python train.py --model="spectrogram autoencoder" --dataset="songs of 200 made-up bird species, synthesised, often over outdoor noise" --hop_length=160 --win_length=400 --encoder_norm="layernorm" --encoder_norm_position="pre" --encoder_activation="swiglu" --encoder_inner_norm=false --decoder_activation="silu" --decoder_blocks_per_level=2 --residual_init="scaled_by_depth" --beta1=0.9 --final_lr_fraction=0
Rows from block 1 of the decoder of a small spectrogram autoencoder, named by matrix and row number. Each number is 200 + 20 x the weight over its row's rms, rounded and kept within 0 to 999. All counts start at 0.
After each channel's rows are labels from the 100 clips, of 14976, where the channel reaches its highest value: "peak on" is the class under the peak. Only what is clearly more common there than usual is listed. The data: songs of 200 made-up bird species, synthesised, often over outdoor noise. In brackets: how many of the 100.
# conv: 3x3 conv (decoder.mid.1.conv.weight, 192x192x3x3, each kernel summed), inputs 96-191

conv.6,176,175,181,168,160,196,223,187,183,204,243,216,190,189,187,176,200,243,181,199,216,191,188,225,181,203,192,216,170,214,211,207,208,199,196,205,186,204,212,192,179,184,182,185,197,157,219,215,206,205,209,186,204,172,212,174,188,196,172,220,179,188,213,163,224,208,194,188,198,203,195,199,202,196,156,192,215,217,209,199,178,187,206,204,186,213,216,219,203,212,182,204,239,183,165,220
peak on: downsweep (63); dip (29)

conv.74,238,193,204,227,209,185,203,190,219,174,233,218,213,227,178,216,202,208,217,211,193,201,223,208,213,212,208,228,189,195,199,200,219,187,213,191,176,240,156,199,254,196,236,220,189,189,184,203,196,209,209,158,209,200,228,251,235,217,191,172,207,221,200,208,181,216,223,216,201,195,225,219,201,235,229,238,196,208,206,212,175,182,190,201,180,198,201,194,218,209,149,198,234,224,219,197
peak on: dip (33); upsweep (28)

conv.104,169,198,143,227,212,225,213,205,186,211,180,242,205,212,235,213,187,197,187,177,165,204,184,226,184,209,193,202,219,204,198,210,204,188,197,170,214,216,230,213,202,195,212,173,201,170,182,208,205,203,221,181,225,138,205,195,189,164,222,211,186,210,160,179,207,197,207,205,203,195,221,196,210,177,181,189,245,192,197,197,231,150,209,222,190,166,187,216,192,197,189,165,216,219,187,175
peak on: steady whistle (40)

conv.179,193,217,163,171,164,198,213,213,237,200,190,183,217,173,190,179,186,212,207,228,185,209,213,233,224,197,167,212,207,171,205,224,193,176,228,187,191,207,210,205,228,172,210,193,191,223,195,165,174,218,216,224,178,175,226,212,204,171,199,185,213,182,208,149,202,215,204,189,209,188,199,188,207,239,211,245,215,221,208,214,155,204,172,198,194,199,225,174,189,193,221,196,231,159,213,188
peak on: arch (28)

conv.61,234,207,190,188,202,190,206,182,195,192,217,192,204,199,214,179,206,207,214,222,196,194,212,197,199,197,188,188,220,212,197,200,209,172,193,215,222,180,186,190,184,204,165,252,213,164,182,182,190,191,181,202,208,207,179,201,172,178,188,202,199,214,191,227,188,203,191,198,171,222,173,168,215,219,203,210,234,204,222,209,190,209,195,204,229,229,213,199,199,197,209,211,197,157,205,184
peak on: arch (44); downsweep (35)

conv.8,218,216,194,151,183,234,211,207,243,224,209,220,177,217,187,192,209,219,242,205,205,170,175,184,223,207,205,182,236,207,220,177,214,222,216,204,212,182,232,209,169,234,204,214,205,184,190,184,214,199,196,190,189,193,206,190,181,162,176,151,210,170,211,195,252,193,183,191,213,191,217,217,210,202,185,177,218,205,226,170,218,202,201,205,192,200,216,206,212,196,226,221,222,193,214,211
peak on: arch (38)

conv.180,195,191,212,172,201,196,212,222,224,202,176,195,206,215,224,198,210,172,194,184,192,194,212,190,189,194,195,202,185,199,198,191,217,212,209,215,192,202,201,202,183,217,231,185,181,218,189,152,196,197,206,181,202,196,205,188,187,180,178,161,231,192,177,209,183,195,154,214,208,202,248,217,206,209,181,232,204,213,171,211,208,216,180,211,208,172,214,186,212,144,208,205,211,144,191,199
peak on: dip (47); downsweep (27)

conv.105,172,179,202,203,218,211,178,201,190,202,201,210,203,256,205,184,198,198,194,190,248,179,170,180,193,183,171,185,218,263,171,206,262,204,181,184,194,208,186,206,191,207,216,205,225,219,189,210,273,186,189,197,195,228,179,197,201,202,201,178,195,186,206,191,188,190,210,195,184,178,175,209,206,201,201,183,221,202,198,190,184,198,239,194,213,188,209,228,247,201,199,223,193,202,203,207
peak on: harsh note (71)

conv.181,174,211,192,201,239,189,203,212,204,190,184,190,206,246,210,199,182,206,178,184,258,163,169,173,191,171,186,170,201,256,171,208,247,213,188,196,212,205,215,197,208,199,200,191,236,193,209,214,254,188,214,209,207,207,210,187,197,204,205,214,211,195,178,196,199,183,185,197,170,188,194,190,197,191,200,190,188,197,198,204,197,206,237,217,202,179,209,230,251,197,200,200,207,195,207,204
peak on: warble (29); harsh note (27)

conv.184,202,211,195,224,203,204,188,219,201,233,195,195,190,240,203,224,205,199,202,220,208,260,235,220,203,246,207,244,217,213,236,200,219,208,210,189,196,205,203,231,197,196,222,203,201,188,196,193,214,195,192,212,204,196,183,217,192,196,214,215,207,202,213,205,185,222,225,198,221,204,204,226,209,177,202,198,222,191,183,205,210,199,202,219,196,217,209,221,227,216,212,214,179,220,197,168
peak on: dip (49)

conv.25,197,242,146,198,188,175,237,186,164,203,165,186,202,185,185,200,180,188,188,201,190,207,181,185,207,207,161,216,151,193,201,221,208,198,191,212,210,211,192,197,193,186,160,196,222,167,214,176,180,218,230,215,207,169,211,225,163,185,190,202,217,236,197,204,204,175,220,177,178,225,199,213,201,199,185,184,185,192,215,189,181,167,191,194,170,168,205,161,202,206,211,201,208,177,199,199
peak on: warble (34)

conv.62,190,211,167,198,203,192,197,193,202,178,163,204,199,237,172,192,205,206,191,185,238,186,179,171,217,179,177,172,197,244,178,204,248,195,187,206,195,202,201,188,206,189,166,205,234,172,198,209,248,198,198,197,195,208,196,191,181,177,191,204,205,204,203,180,191,188,173,174,172,213,204,195,197,223,190,192,199,200,204,167,180,189,232,187,173,182,200,219,235,185,204,227,184,200,209,178
peak on: harsh note (42)

conv.24,208,207,199,220,206,180,180,217,204,217,217,212,217,226,216,231,221,197,188,201,182,218,214,221,197,200,210,209,211,198,185,182,208,227,173,196,186,160,202,208,197,203,203,190,188,220,211,166,208,225,193,204,234,189,176,196,163,182,176,202,201,230,188,207,197,193,194,230,233,183,203,194,171,189,216,212,179,205,175,207,220,176,206,175,189,224,198,225,163,194,188,176,199,190,201,147
peak on: downsweep (49); steady whistle (38)

conv.112,166,182,185,206,226,177,224,216,234,211,160,213,162,176,182,197,161,189,184,201,223,190,199,226,147,191,197,187,156,186,173,199,190,227,205,219,206,210,183,171,170,215,198,182,220,197,217,188,196,177,215,179,184,218,221,126,223,224,208,228,171,183,160,224,208,206,203,188,184,233,208,171,175,192,188,203,178,221,191,179,187,221,176,214,239,205,215,197,193,196,200,172,193,205,189,214
peak on: arch (43); downsweep (28)

conv.82,190,167,219,189,233,192,205,175,217,173,214,189,189,214,209,213,172,176,202,203,187,195,205,182,202,184,191,213,158,185,185,211,220,194,198,198,198,198,213,208,228,221,173,198,209,200,232,182,195,232,232,206,203,222,184,181,171,222,171,183,209,200,187,190,221,170,214,198,198,210,201,191,150,237,202,230,167,210,217,187,180,182,220,156,213,220,195,199,195,142,209,205,253,205,197,241
peak on: dip (37)

conv.13,189,198,162,211,185,176,206,213,238,229,200,186,182,181,165,199,198,191,178,222,201,188,206,172,169,206,167,205,176,207,196,212,230,213,224,197,188,182,196,188,182,198,185,187,207,212,204,166,204,155,200,235,171,195,202,194,172,212,179,196,214,170,165,163,202,188,186,182,196,209,184,200,198,265,163,210,210,203,219,192,158,184,197,196,184,203,192,199,189,221,193,199,191,185,207,211
peak on: buzz (30); warble (26)

conv.34,171,217,152,169,219,191,227,224,180,242,208,173,201,195,171,208,193,229,193,220,229,195,202,208,157,196,204,207,210,192,196,219,198,199,248,242,202,197,207,188,172,208,190,197,203,205,221,175,184,189,217,207,202,188,196,204,184,210,232,192,176,226,208,192,214,204,174,201,194,211,161,184,223,211,205,215,196,200,223,197,166,155,199,214,195,203,206,176,162,183,190,213,191,164,177,204
peak on: upsweep (32); downsweep (32)

conv.119,187,202,206,187,217,194,193,199,197,193,226,194,209,248,207,182,203,205,196,186,256,167,168,164,203,173,184,156,202,261,176,209,260,215,193,207,204,222,199,207,190,210,205,202,224,192,194,202,272,203,183,203,200,215,199,211,197,207,193,197,220,188,213,204,192,187,200,194,184,203,199,207,209,195,190,193,209,211,196,204,200,213,239,188,195,186,205,227,258,217,201,216,208,193,195,210
peak on: warble (46); harsh note (40)

conv.22,211,201,228,190,193,189,182,190,195,229,205,205,190,177,185,182,199,196,220,213,169,244,252,208,193,259,216,245,194,150,244,206,168,199,193,201,200,202,183,175,175,214,179,212,180,213,200,213,159,186,200,191,165,194,185,191,217,198,195,168,199,199,189,206,195,210,197,206,225,219,201,205,216,189,192,177,207,204,215,180,202,213,159,198,213,226,206,180,162,202,171,175,212,206,204,217
peak on: buzz (50); steady whistle (31)

conv.1,180,239,182,142,194,217,185,199,206,220,213,195,190,210,176,199,216,205,175,189,199,200,202,200,181,212,196,195,200,204,204,213,224,183,205,175,213,171,225,220,185,214,210,188,201,221,221,176,207,192,193,207,177,183,200,230,173,201,190,147,211,201,238,165,180,192,182,215,189,197,188,192,174,230,169,184,254,178,198,177,216,204,206,195,232,199,194,176,219,158,199,182,231,157,177,231
peak on: dip (30); warble (28)

conv.106,200,173,221,181,199,199,201,226,179,210,208,206,194,208,213,198,211,177,201,225,214,183,188,196,181,181,232,184,190,201,196,219,199,178,227,204,218,216,184,160,201,209,188,231,202,222,176,145,206,201,228,189,176,204,167,164,206,209,174,196,174,201,194,192,209,226,176,164,221,213,229,186,191,155,175,204,198,211,214,211,220,185,203,183,170,216,174,196,215,209,199,224,186,172,215,179
peak on: downsweep (79)

conv.77,208,218,207,154,211,193,220,216,218,213,221,225,201,179,217,161,205,214,225,186,194,185,179,180,246,205,231,189,208,200,223,206,213,176,229,223,216,181,219,229,188,195,214,190,196,201,211,199,215,217,190,190,184,178,194,197,188,153,188,190,230,180,228,217,207,201,182,201,213,209,212,171,232,243,174,161,219,194,203,202,241,176,207,210,213,186,210,198,204,158,225,192,217,198,172,210
peak on: arch (32)

conv.14,196,167,183,198,244,195,194,178,191,209,208,188,198,173,207,170,192,163,209,216,237,189,197,168,175,215,201,185,167,187,194,165,199,210,206,210,234,225,198,175,197,192,178,196,237,204,187,210,195,207,206,176,126,210,187,204,208,215,227,232,198,178,175,216,232,197,211,179,183,219,185,197,206,179,198,200,175,201,235,202,201,224,177,191,225,203,197,200,236,191,229,217,172,224,206,180
peak on: dip (37); arch (29)

conv.135,173,207,192,208,223,192,175,205,206,188,189,208,198,237,199,201,217,213,191,180,229,174,158,172,199,169,176,161,206,249,157,216,248,224,187,199,199,212,199,189,199,201,191,203,222,178,200,205,255,188,201,185,194,225,194,192,191,197,191,202,206,198,213,181,192,180,198,196,182,212,216,204,195,209,193,190,193,211,194,212,198,193,230,196,196,169,212,220,232,186,206,223,201,203,218,178
peak on: buzz (41)

conv.99,199,198,207,188,184,210,201,186,201,228,199,197,197,166,204,201,209,196,214,218,169,247,245,208,202,252,205,250,204,139,256,190,151,193,207,197,200,196,204,193,202,203,207,197,183,198,196,185,151,206,192,210,187,189,196,204,192,196,195,190,203,206,213,205,205,205,205,194,220,211,204,205,196,199,206,202,208,197,209,193,203,205,157,197,203,217,206,160,155,206,199,189,203,200,203,211
peak on: arch (31)

conv.54,195,219,167,213,169,198,221,208,203,220,174,203,206,172,176,211,198,234,203,221,172,235,229,205,187,242,188,241,202,153,252,219,176,196,222,184,183,191,193,200,212,193,190,181,190,192,184,192,164,194,217,226,186,165,201,230,188,198,202,220,217,211,189,170,205,197,184,203,221,189,207,210,210,196,183,201,187,193,206,201,193,203,158,200,184,212,211,151,151,232,204,192,210,204,210,179
peak on: steady whistle (39)

conv.118,197,193,204,196,193,202,148,178,200,192,185,220,186,223,200,192,191,206,230,222,204,199,184,188,202,203,208,205,232,199,211,188,208,203,185,196,146,219,191,191,164,184,222,220,199,176,170,205,200,222,223,184,189,211,207,184,205,197,159,186,210,222,216,197,162,223,198,223,225,185,210,210,162,149,186,188,236,188,206,179,173,219,200,145,209,201,211,212,223,195,179,220,215,227,232,210
peak on: arch (43); upsweep (35)

conv.97,202,214,226,217,167,214,186,185,193,197,194,208,216,223,200,220,215,208,214,165,175,215,200,189,219,206,194,215,186,214,208,219,200,203,190,195,134,206,184,198,199,193,215,213,169,186,207,184,214,226,204,178,214,189,188,203,174,173,181,170,226,195,186,174,193,207,201,216,238,155,208,235,207,214,193,204,181,183,186,192,181,171,208,173,195,181,197,195,183,200,197,228,199,193,229,186
peak on: arch (27)

conv.157,189,181,190,197,195,202,196,200,212,210,169,208,182,203,196,176,201,182,219,187,213,216,177,183,194,224,196,194,197,205,229,188,196,220,201,179,201,187,195,215,156,228,204,201,212,212,199,198,217,185,198,178,168,194,161,184,190,159,217,198,171,153,204,201,209,156,238,197,193,199,200,203,195,182,203,185,198,197,227,202,213,220,168,183,204,185,208,172,217,240,218,227,159,202,205,195
peak on: arch (36)

conv.19,203,203,209,218,183,204,188,207,192,223,205,211,216,173,212,211,190,209,205,213,151,247,240,210,208,240,205,251,201,148,235,188,155,201,194,195,183,185,193,211,200,203,213,194,174,192,196,187,153,197,204,198,187,181,186,201,200,200,205,200,190,211,208,207,201,175,207,207,218,201,199,208,200,183,194,199,199,207,178,203,216,187,170,193,202,223,198,151,147,196,200,180,206,200,208,184
peak on: arch (30)

conv.53,222,190,190,223,172,217,201,215,197,202,194,180,210,249,202,165,237,202,206,191,208,190,184,182,240,215,180,203,203,202,216,238,175,236,218,198,201,228,176,177,212,196,195,184,180,204,175,213,213,207,197,199,136,202,179,185,199,198,221,191,186,168,236,200,200,196,224,184,198,185,203,209,230,171,219,185,211,207,191,214,188,223,193,201,204,208,206,200,220,197,189,235,204,188,203,179
peak on: dip (29)

conv.47,179,212,208,198,222,196,182,190,184,179,215,191,208,211,251,210,204,199,180,167,221,164,155,169,192,154,200,163,202,243,157,193,233,180,202,202,194,200,205,184,211,200,212,213,226,215,192,229,243,201,185,210,223,202,207,216,223,202,202,213,247,211,208,198,187,222,229,201,165,206,186,202,181,207,206,212,207,204,184,236,223,214,228,205,204,181,222,215,235,222,216,195,206,207,196,220
peak on: harsh note (48); warble (27)

conv.134,175,186,224,182,227,205,158,201,189,203,217,201,187,238,225,182,188,194,191,192,229,184,183,187,186,182,205,193,205,262,184,188,255,181,194,208,212,207,192,174,188,196,229,225,222,191,196,226,274,202,181,191,199,236,187,186,230,191,193,161,194,184,193,190,175,193,195,214,182,187,188,176,170,198,205,191,188,217,187,224,209,212,243,190,217,199,189,228,236,179,204,200,195,205,188,209
peak on: harsh note (37)

conv.114,204,216,205,193,203,209,174,165,179,195,164,212,156,195,176,209,192,184,222,216,207,195,189,185,209,196,215,196,202,196,210,163,212,227,197,210,179,199,199,146,193,199,200,195,209,203,183,233,208,219,177,210,183,227,214,188,213,226,181,204,205,210,185,188,202,212,195,198,196,188,203,204,163,188,202,214,99,211,199,179,186,238,210,142,185,206,179,207,218,192,180,194,193,216,201,219
peak on: steady whistle (36); downsweep (33)

conv.46,226,193,155,156,202,195,219,194,170,184,213,186,197,190,205,192,202,183,191,200,199,190,199,180,230,171,228,203,208,186,190,203,214,197,216,229,191,179,217,207,191,239,161,207,221,173,165,149,193,214,189,174,212,158,211,206,164,202,184,187,182,187,215,223,222,174,203,174,184,218,186,211,199,169,193,203,232,187,203,190,214,182,208,218,156,216,219,198,224,210,209,223,200,175,201,209
peak on: buzz (28); downsweep (25)

conv.88,192,210,209,200,207,208,185,187,187,192,208,201,201,236,211,206,209,206,185,190,256,172,167,172,194,173,197,174,199,267,163,202,263,196,199,203,189,205,198,186,203,191,203,208,233,192,206,208,268,209,185,205,218,223,203,215,199,201,187,198,223,209,192,197,191,208,205,199,187,201,211,200,190,214,186,206,191,212,191,206,200,213,240,198,195,184,201,235,247,204,211,219,204,207,206,213
peak on: harsh note (51)

conv.51,191,191,189,224,218,192,189,229,190,203,183,202,195,232,178,202,175,212,195,183,263,160,166,176,190,166,180,172,197,254,168,208,243,202,205,206,203,195,209,225,196,199,180,206,236,201,196,190,266,200,206,204,213,224,202,196,199,203,220,215,182,213,196,192,199,188,181,205,187,213,209,199,211,191,199,198,202,213,201,204,192,185,234,213,197,187,192,227,237,196,193,205,204,202,205,186
peak on: warble (40); harsh note (35)

conv.78,213,240,152,177,186,176,199,201,233,215,184,197,186,208,169,208,209,212,214,209,208,202,199,202,157,204,199,200,205,218,216,226,188,208,197,225,169,207,211,166,242,214,175,202,200,191,169,196,202,170,218,191,204,206,204,210,190,188,208,193,188,204,176,199,208,189,217,225,199,210,222,176,206,145,210,186,190,206,201,177,177,200,204,171,177,243,214,214,181,215,174,223,189,173,181,219
peak on: downsweep (53)

conv.120,181,215,206,206,209,206,181,195,196,190,195,192,202,229,189,214,211,218,197,178,238,170,154,185,202,165,196,176,202,260,163,217,253,196,204,211,187,205,201,202,224,180,207,210,220,202,203,218,260,200,187,198,214,223,196,214,208,185,205,196,198,214,192,176,186,205,188,214,182,183,220,198,210,227,187,223,202,200,181,209,203,198,239,198,194,177,210,234,222,207,199,214,194,211,207,194
peak on: harsh note (65)

conv.177,201,189,188,197,214,186,192,209,182,175,219,161,186,222,208,188,182,181,175,184,212,165,172,149,162,173,170,188,178,200,165,194,214,221,194,198,184,216,189,220,195,198,223,208,199,203,185,157,214,199,195,214,197,215,213,204,182,236,200,178,220,212,206,191,172,167,228,168,171,196,210,188,187,180,188,186,225,202,187,217,201,214,191,203,210,176,198,188,201,182,185,196,206,185,173,229
peak on: buzz (49); steady whistle (32)

conv.55,187,211,212,199,223,202,192,205,205,178,215,196,210,233,209,206,188,208,191,181,231,162,160,180,218,148,201,162,204,268,151,210,252,200,204,213,210,202,208,190,211,201,205,218,229,203,205,221,269,219,202,206,224,229,213,207,212,190,200,202,198,209,210,205,191,202,214,203,171,210,206,203,201,205,200,206,201,213,198,193,203,199,243,201,204,189,209,234,231,207,211,216,207,205,206,209
peak on: harsh note (60)

conv.45,213,203,226,220,187,179,191,197,207,199,232,219,180,211,163,190,248,146,200,208,210,194,209,217,216,192,220,199,215,198,189,193,198,173,183,208,189,199,119,207,185,192,192,214,196,221,213,218,195,186,197,184,215,219,193,178,210,172,197,214,200,217,195,222,179,194,174,215,200,227,192,179,203,172,197,227,263,180,210,193,167,201,202,184,195,195,203,193,214,174,181,179,171,199,196,171
peak on: dip (33); upsweep (29)

conv.161,201,198,192,196,189,208,206,198,211,235,198,204,199,156,212,201,199,202,211,217,167,245,234,208,195,244,201,250,199,138,245,201,146,202,210,200,205,181,213,199,207,190,204,197,179,199,204,184,144,205,203,216,190,186,203,202,193,197,192,201,205,208,196,200,212,198,203,197,211,211,199,199,198,204,202,204,200,200,203,199,201,190,154,199,198,210,212,160,151,206,200,183,208,201,213,203
peak on: buzz (25)

conv.185,217,190,242,225,178,207,203,178,184,193,180,199,215,254,175,180,210,209,230,189,207,197,194,183,242,210,185,203,192,199,217,197,190,217,187,198,177,229,157,170,209,204,188,211,182,202,182,212,205,230,199,201,174,205,159,198,182,230,203,171,172,187,228,207,204,197,212,186,224,174,176,225,209,153,188,171,174,191,195,205,218,190,186,188,202,187,208,197,217,226,196,250,213,206,201,184
peak on: no call (80)

conv.167,219,213,166,171,179,234,190,212,173,216,152,213,194,210,201,196,243,185,187,218,223,201,205,203,161,207,190,199,199,218,209,195,211,186,233,192,183,211,199,216,176,213,178,220,208,239,166,172,197,186,171,204,216,185,196,232,213,192,209,175,195,217,194,201,198,179,176,174,192,206,225,177,190,194,217,205,190,168,195,236,219,243,185,196,170,204,191,191,222,240,220,258,160,170,181,196
peak on: downsweep (60)

conv.90,195,207,201,191,205,205,203,204,201,227,215,180,192,156,216,215,191,182,184,207,168,241,244,207,194,235,230,247,202,159,238,188,174,180,204,228,214,172,194,202,207,172,204,199,198,213,206,211,157,185,186,201,206,179,213,197,219,229,211,185,191,193,203,206,200,190,210,214,206,196,179,183,188,216,200,195,210,200,190,219,219,202,171,209,210,235,189,149,154,181,207,180,196,200,191,195
peak on: no call (80)

conv.5,214,214,207,180,202,197,181,142,187,215,134,210,178,191,156,209,216,200,206,211,197,196,189,197,162,196,210,191,213,205,186,163,210,202,179,218,193,180,195,204,206,214,209,226,210,228,201,189,204,188,226,218,204,213,193,200,209,203,215,201,194,242,180,203,221,185,203,179,216,211,186,218,174,194,188,203,112,206,212,189,204,181,187,160,170,203,207,214,192,224,191,223,141,198,200,162
peak on: downsweep (62)

conv.170,185,201,202,210,221,207,188,203,209,182,221,210,211,242,207,199,210,211,213,178,243,157,164,178,213,159,198,162,211,267,161,215,251,197,192,205,212,225,198,199,208,214,205,210,231,190,203,223,273,205,199,192,198,229,198,191,212,189,201,196,196,206,215,200,196,194,205,204,177,207,206,202,198,203,210,190,197,219,205,206,200,199,240,195,203,178,216,225,239,198,187,223,211,206,210,198
peak on: harsh note (34); warble (26)

conv.95,190,200,193,186,209,190,186,202,208,230,183,188,206,182,187,207,185,203,203,219,181,253,242,227,200,243,214,246,187,170,240,206,182,199,215,216,206,174,232,189,195,190,197,205,195,205,217,175,163,183,193,205,213,197,200,186,176,175,198,209,189,207,174,208,196,229,196,200,202,236,222,185,223,240,184,210,194,202,204,173,202,176,180,211,207,217,208,167,163,201,213,205,217,189,198,198
peak on: no call (94)

conv.4,214,202,185,195,197,192,214,171,216,232,178,220,205,173,200,202,212,184,212,203,194,204,191,213,185,206,202,180,169,203,217,165,202,205,228,228,213,184,215,163,153,213,192,210,222,179,190,209,200,190,214,194,192,190,220,192,228,177,235,223,176,181,161,206,219,229,168,166,202,237,240,197,225,181,210,185,216,180,212,143,216,199,194,215,214,185,174,208,215,236,219,189,208,204,211,189
peak on: arch (29)

conv.132,178,200,177,209,206,190,193,216,193,189,206,167,184,232,186,213,187,210,191,170,238,172,159,186,192,161,191,167,187,263,163,209,248,181,206,201,189,199,199,204,186,192,186,213,238,204,204,200,263,201,199,201,225,205,208,204,199,186,223,229,199,206,184,170,185,206,195,204,170,201,192,183,208,211,193,206,196,207,182,216,199,180,238,211,182,187,189,223,221,187,215,211,185,197,200,180
peak on: harsh note (46)

conv.94,221,217,185,200,191,224,187,226,221,209,173,208,204,197,195,188,203,201,180,192,180,192,190,196,214,181,217,197,215,208,194,190,187,192,203,193,206,187,244,210,186,228,181,217,179,242,164,159,199,217,179,205,216,193,187,186,191,182,198,206,213,190,182,205,206,201,169,194,193,196,221,171,195,200,167,211,181,201,202,198,221,209,217,171,210,183,164,207,198,163,214,211,199,190,208,175
peak on: steady whistle (35)

conv.87,153,223,251,188,192,201,195,186,225,201,177,199,202,173,177,201,184,200,196,198,206,196,193,161,186,185,215,205,221,198,205,183,222,208,166,216,164,222,223,228,191,170,219,190,205,199,208,196,213,197,215,184,168,177,191,163,210,217,185,179,218,188,175,176,215,158,215,224,224,223,209,192,146,213,174,192,182,210,174,219,177,197,199,170,198,213,203,185,192,193,208,181,241,209,199,218
peak on: downsweep (44)

conv.115,202,188,199,202,212,199,195,194,199,196,186,217,200,253,185,197,198,213,194,186,262,175,169,173,213,180,178,171,195,263,180,202,252,207,203,213,192,206,207,196,193,201,191,192,243,195,186,195,264,203,207,196,201,214,196,199,189,192,201,204,198,197,221,193,190,197,198,187,175,209,207,207,214,206,192,197,207,219,210,179,180,196,231,198,192,176,193,230,247,190,202,238,201,197,203,195
peak on: harsh note (49)

conv.69,151,165,176,183,208,228,197,228,178,188,206,192,194,221,198,198,202,178,186,217,212,209,206,178,193,187,177,217,210,198,197,176,219,176,186,178,188,197,156,221,200,170,220,215,195,215,168,196,173,178,222,209,180,189,194,207,185,183,197,175,215,231,226,188,165,178,194,200,176,197,175,193,191,162,175,222,248,185,204,175,183,190,193,207,214,198,223,175,196,189,218,203,191,157,200,227
peak on: upsweep (57); dip (27)

conv.169,195,189,149,209,209,170,190,182,186,203,200,214,212,214,202,171,205,199,160,189,178,211,211,223,198,209,205,208,158,209,181,225,192,186,197,177,194,177,185,190,220,206,181,180,205,141,172,188,199,182,222,174,207,161,225,176,211,156,200,192,212,176,201,203,210,204,185,180,196,204,228,183,181,231,176,187,209,201,206,215,212,146,195,212,214,185,202,184,203,176,195,206,240,170,214,213
peak on: arch (35)

conv.163,217,241,227,137,202,199,190,208,189,217,241,188,182,198,209,178,206,223,192,189,208,206,200,212,192,196,213,202,233,215,203,190,216,182,224,220,218,209,237,191,154,201,204,214,214,231,199,219,212,210,191,192,213,212,232,203,190,217,229,195,224,213,217,186,191,233,191,214,205,217,207,205,210,176,175,173,229,200,187,230,222,217,205,226,226,224,218,192,201,205,223,183,218,199,155,212
peak on: buzz (25)

conv.164,225,232,188,195,194,202,179,212,238,223,244,208,180,199,215,200,224,235,203,210,199,219,202,203,190,221,223,217,241,193,217,222,211,213,211,196,201,189,211,180,188,209,161,194,199,195,243,193,193,207,201,228,203,215,210,248,160,181,209,199,195,185,199,201,212,197,212,213,199,200,204,217,229,211,214,180,171,204,216,162,204,199,210,223,214,191,241,193,209,218,200,193,204,213,208,180
peak on: dip (55); downsweep (30)

conv.72,195,210,190,218,221,192,192,213,201,183,192,217,197,244,188,215,192,213,195,183,250,171,165,179,201,175,193,168,193,262,171,212,253,212,194,215,201,194,211,209,201,202,190,201,239,196,205,186,253,203,212,212,229,199,204,204,189,187,201,230,211,224,201,201,192,191,184,206,177,212,208,212,203,194,211,197,204,205,197,187,198,172,232,211,192,188,207,221,241,199,202,215,193,204,213,174
peak on: harsh note (34); buzz (28)